config.yaml
model: "segmentation model"
dataset: "dashed paths with two dots that lie on the same path or on different ones"
train_examples: 295000
image_size: 48
crop_scale_min: 1
horizontal_flip: true
num_classes: 4
arch: "unet"
norm: "batchnorm"
hidden_act: "silu"
pixel_unshuffle: 2
widths: [48, 96, 96]
blocks_per_level: 2
block: "basic"
attention: true
upsampling: "nearest_conv"
init: "kaiming_normal"
residual_init: "zero_last"
optimizer: "soap"
beta2: 0.95
learning_rate: 0.0039
beta1: 0.95
shampoo_beta: 0.95
eps: 1e-08
precondition_frequency: 32
max_precond_dim: 1536
merge_dims: true
one_sided: false
adamw_lr_other_params: 0.0013
max_grad_norm: 1.0
max_steps: 11200
batch_size: 256
epochs: 9.7
lr_schedule: "wsd_sqrt"
decay_fraction: 0.2
final_lr_fraction: 0
warmup_steps: 330
weight_decay: 0.0
adamw_weight_decay_other_params: 0
Rows from block 9 of a small segmentation model, named by matrix and row number. Rows with one number belong to one channel. Each number is 128 + 32 x the weight over its row's rms, rounded and kept within 0 to 255. All counts start at 0. Numbers have three digits each.
After each channel's rows are labels from the 100 images, of 14848, where the channel reaches its highest value: "top examples" is what is common among them. Only what is clearly more common there than usual is listed. The data: dashed paths with two dots that lie on the same path or on different ones.
# convs0: first 3x3 conv (model.decb.0.1.convs.0.weight, 96x96x3x3, each kernel summed), inputs 0-47
# convs1: second 3x3 conv (model.decb.0.1.convs.1.weight, 96x96x3x3, transposed, each kernel summed), outputs 0-47

convs0.6:133148102100071077129108163118162120121169087155121112153166120143150149137149128070124141128104133155152114064151132091110159070186084118167041
convs1.6:094136171134172124074130176094129126153153106101118123109197136159099185136146119180128058094198124126160093147143109189087126104127112187119178
top examples: many distractors

convs0.60:058093120158107112108107156123121154155159152150142194115124107140111144145046141121111111155149159114096131088146130150181106047067140114092096
convs1.60:167202091098146152163068194157131167140119142100123098138100136142126161097137134143163147127108145123132125167082109105106162158153116172108085
top examples: many distractors

convs0.74:129117134145092112156122187208145103111090102138152052138128158074191113097175132117136172084118150123105119083105118128074155116155089149139088
convs1.74:067126130083166174124124089143091142107084167176110162133107142131095150140147148115123078085136116156129125171112166145136112156134156107144128
top examples: long paths

convs0.43:104050166075071071164096115116092065097163053089116129161103123110119163073142149144147150085104193122157140093112127096161130066097078130110102
convs1.43:113162115158122154166092152087164132172185154142131075072121118117131069099123101083126150105126150106078106158198114056110119129169177097121117
top examples: many distractors; short paths

convs0.19:141106177153115124122148124139129114086112134150100119127127135129136160116155140149159114112106087150063000154132160094144138113148097134138108
convs1.19:112115057164104129135132159066093152123125110122065108140129157139133106097128124139185157111119111129205155105151169145129112158206143150174184
top examples: long paths

convs0.36:127129154100121104092067094169178104101117062054105069134155169109122106210108125086140095124109135128152114114073107089128149148130168095150066
convs1.36:175126097079201114151142163159037136124160131117134143146110133088143090098165150096164175151130115107090132093134115163128097081127141135105081
top examples: long paths

convs0.5:090083149104123154083141124131112115116174100071141124136109155143178141141118123100108127129124158118108133082080102089196099161081122174164088
convs1.5:164143109108138118150120136130114177115172127153153090120061096133093035186169138095115125152146137067094140164162161157153101081130166165104169
top examples: many distractors

convs0.58:137101158122124116128133107000141159145150135061120148131108109124101130115118147109092187138070099168157113166087124112107125085087161136130133
convs1.58:178151096080154107118118147231087117114086077149130081117082133140163124166153133147178089126095144127103120162084134147156157141188121134145079
top examples: short paths

convs0.67:173072098116125120132097108098133099170123127077167094165106139107149071144098140200123130153142143124127055102167085174150127177102154073123103
convs1.67:142139135162135110143107129123195090073179106142067159168142149107136155117108134144079099114149128102112124074145107101125150106099167118118155
top examples: many distractors

convs0.57:170082104147162095163123108151092167124092111142116130109141097215132144129122121099104104027153149089158120145151126155105169114129119117108162
convs1.57:084170125083103117154112163118095104100105128146115114079031142177133189143115127129154074141107125135150115157082124146140171159135115139140103
top examples: many distractors

convs0.18:106133129125113119108128147141146119131126123137130117105087112134127123115129096138000127122149121106089113123150096139136116124137119129079138
convs1.18:187102126169118185132165119094151119136212137077155152177131147077101139147073125185189057129107171130102184113123108099075105121094120079137137
top examples: many distractors; long paths

convs0.84:194120110141116103187146165129140146167163157098114112146110164122162108139092070209135104138119114157112051122232099140134181168140171119124133
convs1.84:095092167142148168113178137137117129128127120166142072140123166126062165125089172109055093098115131090116143117124123126093101130065147111100150
top examples: many distractors

convs0.95:189084111101117113116062134134089123157132051156140135133143121142135122124119128093129095085088121160128119143165127138114100069065120132131116
convs1.95:145078097179087083107163149085156186119146121172134103138173124123141129103051158154140172095137148140183119122162116085122088135127167134112090
top examples: many distractors; short paths

convs0.10:168100100098122131076080111142125130141100070097115080146163065135067147145173090086160089105113116167137056136145108112128072102106080124154127
convs1.10:111143196164144086057162085115157160123144154120149135192152170080148156123116112153067156114105202121104123149127146125156118106146148140105124
top examples: many distractors

convs0.81:127159087083151117110103127120092133176089105158116157064101170204081161107071151127141074161140127128091152165107099087109108055123092125135147
convs1.81:134148081144120090169094152131143138123185196176115064156129176095119094114131127121142163118104156127089132124136133065178116160111177152116148
top examples: short paths

convs0.9:092125151102064139122094149197114125139182126029126131123163195110098137174112101146113071126113126106141141073096088122131116131136109104126075
convs1.9:100138141131110131104100163128120166089080141159131087132082129102130134069156099124140107150108097087141142145049113125086143137105113072095175
top examples: long paths

convs0.46:079103096129052104080131165110102121164145146135130117147117154082104090092042128139093096149122143115112135049138097096144106133035105131131092
convs1.46:174176114155139157155212143125157156102060154133117143099140102203174194141204133117125124125110198159139108182114104171140138105106151142154112
top examples: many distractors

convs0.0:090092062124153074126071107149111125109094131140129106099154157109130142098088143113092110103143143131142085116168158052125115036135074116127134
convs1.0:113163167124098142124119149127135120143171081115096168106108091128159104161153042167193111161118130134148132112121122157167102119132104114126175
top examples: short paths

convs0.86:142096124025114164142065107134069115097162087133117106157121093159118090135162080096130118043202131104162089125142147114133129070145118118120154
convs1.86:092178141199142103160075085108099190126156189139169168120179153073148181105127142097141084126111125106125148153124143050142111198125155119126092
top examples: long paths

convs0.27:138169072129087135092123145120092076086069122067177147073112116094067107128151149067115088136157142090147105182120142083120148076143156089145123
convs1.27:101126124133139141133110112142128152173127134142099160022113124118180082139069081126149163139117154188179083150177119173163076118127090152095079
top examples: many distractors

convs0.32:118123142068120187118079122163139125093151008116176136169139160124132147086163133093113118077125138059100112169109114149119116122131073100134173
convs1.32:091133160103123092118140108128042126136070165125166137092152144073148117197125096093118141155094114187108143193094191123135113089139140117169100
top examples: long paths

convs0.76:157123096139145112131158117018094163129169204044136147141136117156066136104101123113131123122147130140155112170150104116138117073061122109125138
convs1.76:113069126096135152076128189171121080104072084124139061095107195142127157180077169192164124134136111142112126116095165146131136114168172110160091
top examples: short paths

convs0.22:114124215097086105158057100145156147098172108085088103129174097135145161101121083100111126160155176125152119143178154102154173086119059083100097
convs1.22:164107111107104150141107147127143169117179059178115129146103168125069072105104209140119183079139130137111106114118119118106092121101167100144131
top examples: many distractors

convs0.33:199084085098162118117112141117120112148149103139092120152094128104112177127082115136078110124115110113096097104242132098140142077088103126150138
convs1.33:142198107148137132123114153092162075108131166148063104173101105114157162116129118163144118172160124072081119115086150114134180117160133129118174
top examples: many distractors

convs0.65:182101179105133166111195087167135136085108175017126082125126193114175112131157114162123165086133169106118119119088149183075145145187103106117124
convs1.65:099146174121136068101127171139143164125094067164129103124093096134125149123160052112194115186127073149123129166095135136138128186130133093085135
top examples: long paths

convs0.26:075065172156157073213120159146119122115098071148157101105129214070134174084124141131109153134121099168164137107181146141178171106151120123118093
convs1.26:110143124100131132106108099098164124144163197141184106123149141138187132088100130120127113073103138138107067173116089096124113106153186213129153
top examples: short paths

convs0.34:136128157113152121135151144153148118137120122109157128149130107150138155098129144169000111144168127118127083126139151128102115140115091093085096
convs1.34:208055106138110128143135140084123112097148156114161149158114113115136130110136176127197124096114100111141086123124102122065197137138154134188117
top examples: many distractors

convs0.80:159115082146146069090039161122140146112048087121121066130122187117096205116157113165116100086142186106134144106079104115123124136074080080143119
convs1.80:170191134108124148170098164124144143159123130092082191108058057131155131139108066146122151133163129179124136113096045174161173156155052135158118
top examples: short paths

convs0.20:149168131118117115160112138111129099140122090066137100160160147109084151140177139072098150171086116145142062135088156149147155096181143085049135
convs1.20:078148145184086143147148124169063151158087183185167150089106095120157126162134138146172138069142137127153158133061110152138112139102147147172105
top examples: many distractors

convs0.89:148076117106121123106121145107118106146083065176119063120138121135133136149145118118099133134142159168177101182145141117157088099101111118090126
convs1.89:070110194088121131068140140152134168120143126092132113121106131122147094088155109060134127172144088088134147068127091123134144094133159112082135
top examples: many distractors

convs0.54:159126074042088138141092120111134134100082156074123124085139130170109182131112126142064105134057112136143078122092079128117112112148158118074164
convs1.54:087150178130126118172109155116161151133105106154135168092143108116149081185120093078132142223122103126106091170112134122175118101115106137146121
top examples: many distractors

convs0.73:066173123126094097148102148104111058135094155083189128089150090135093091103149170109182110181152101146173073124090144120149144120135194156188104
convs1.73:116196140110107108139162143176136162160128176180142146047076146133176105153155099112138124124097128177143129140091136172154072106150110100129106
top examples: many distractors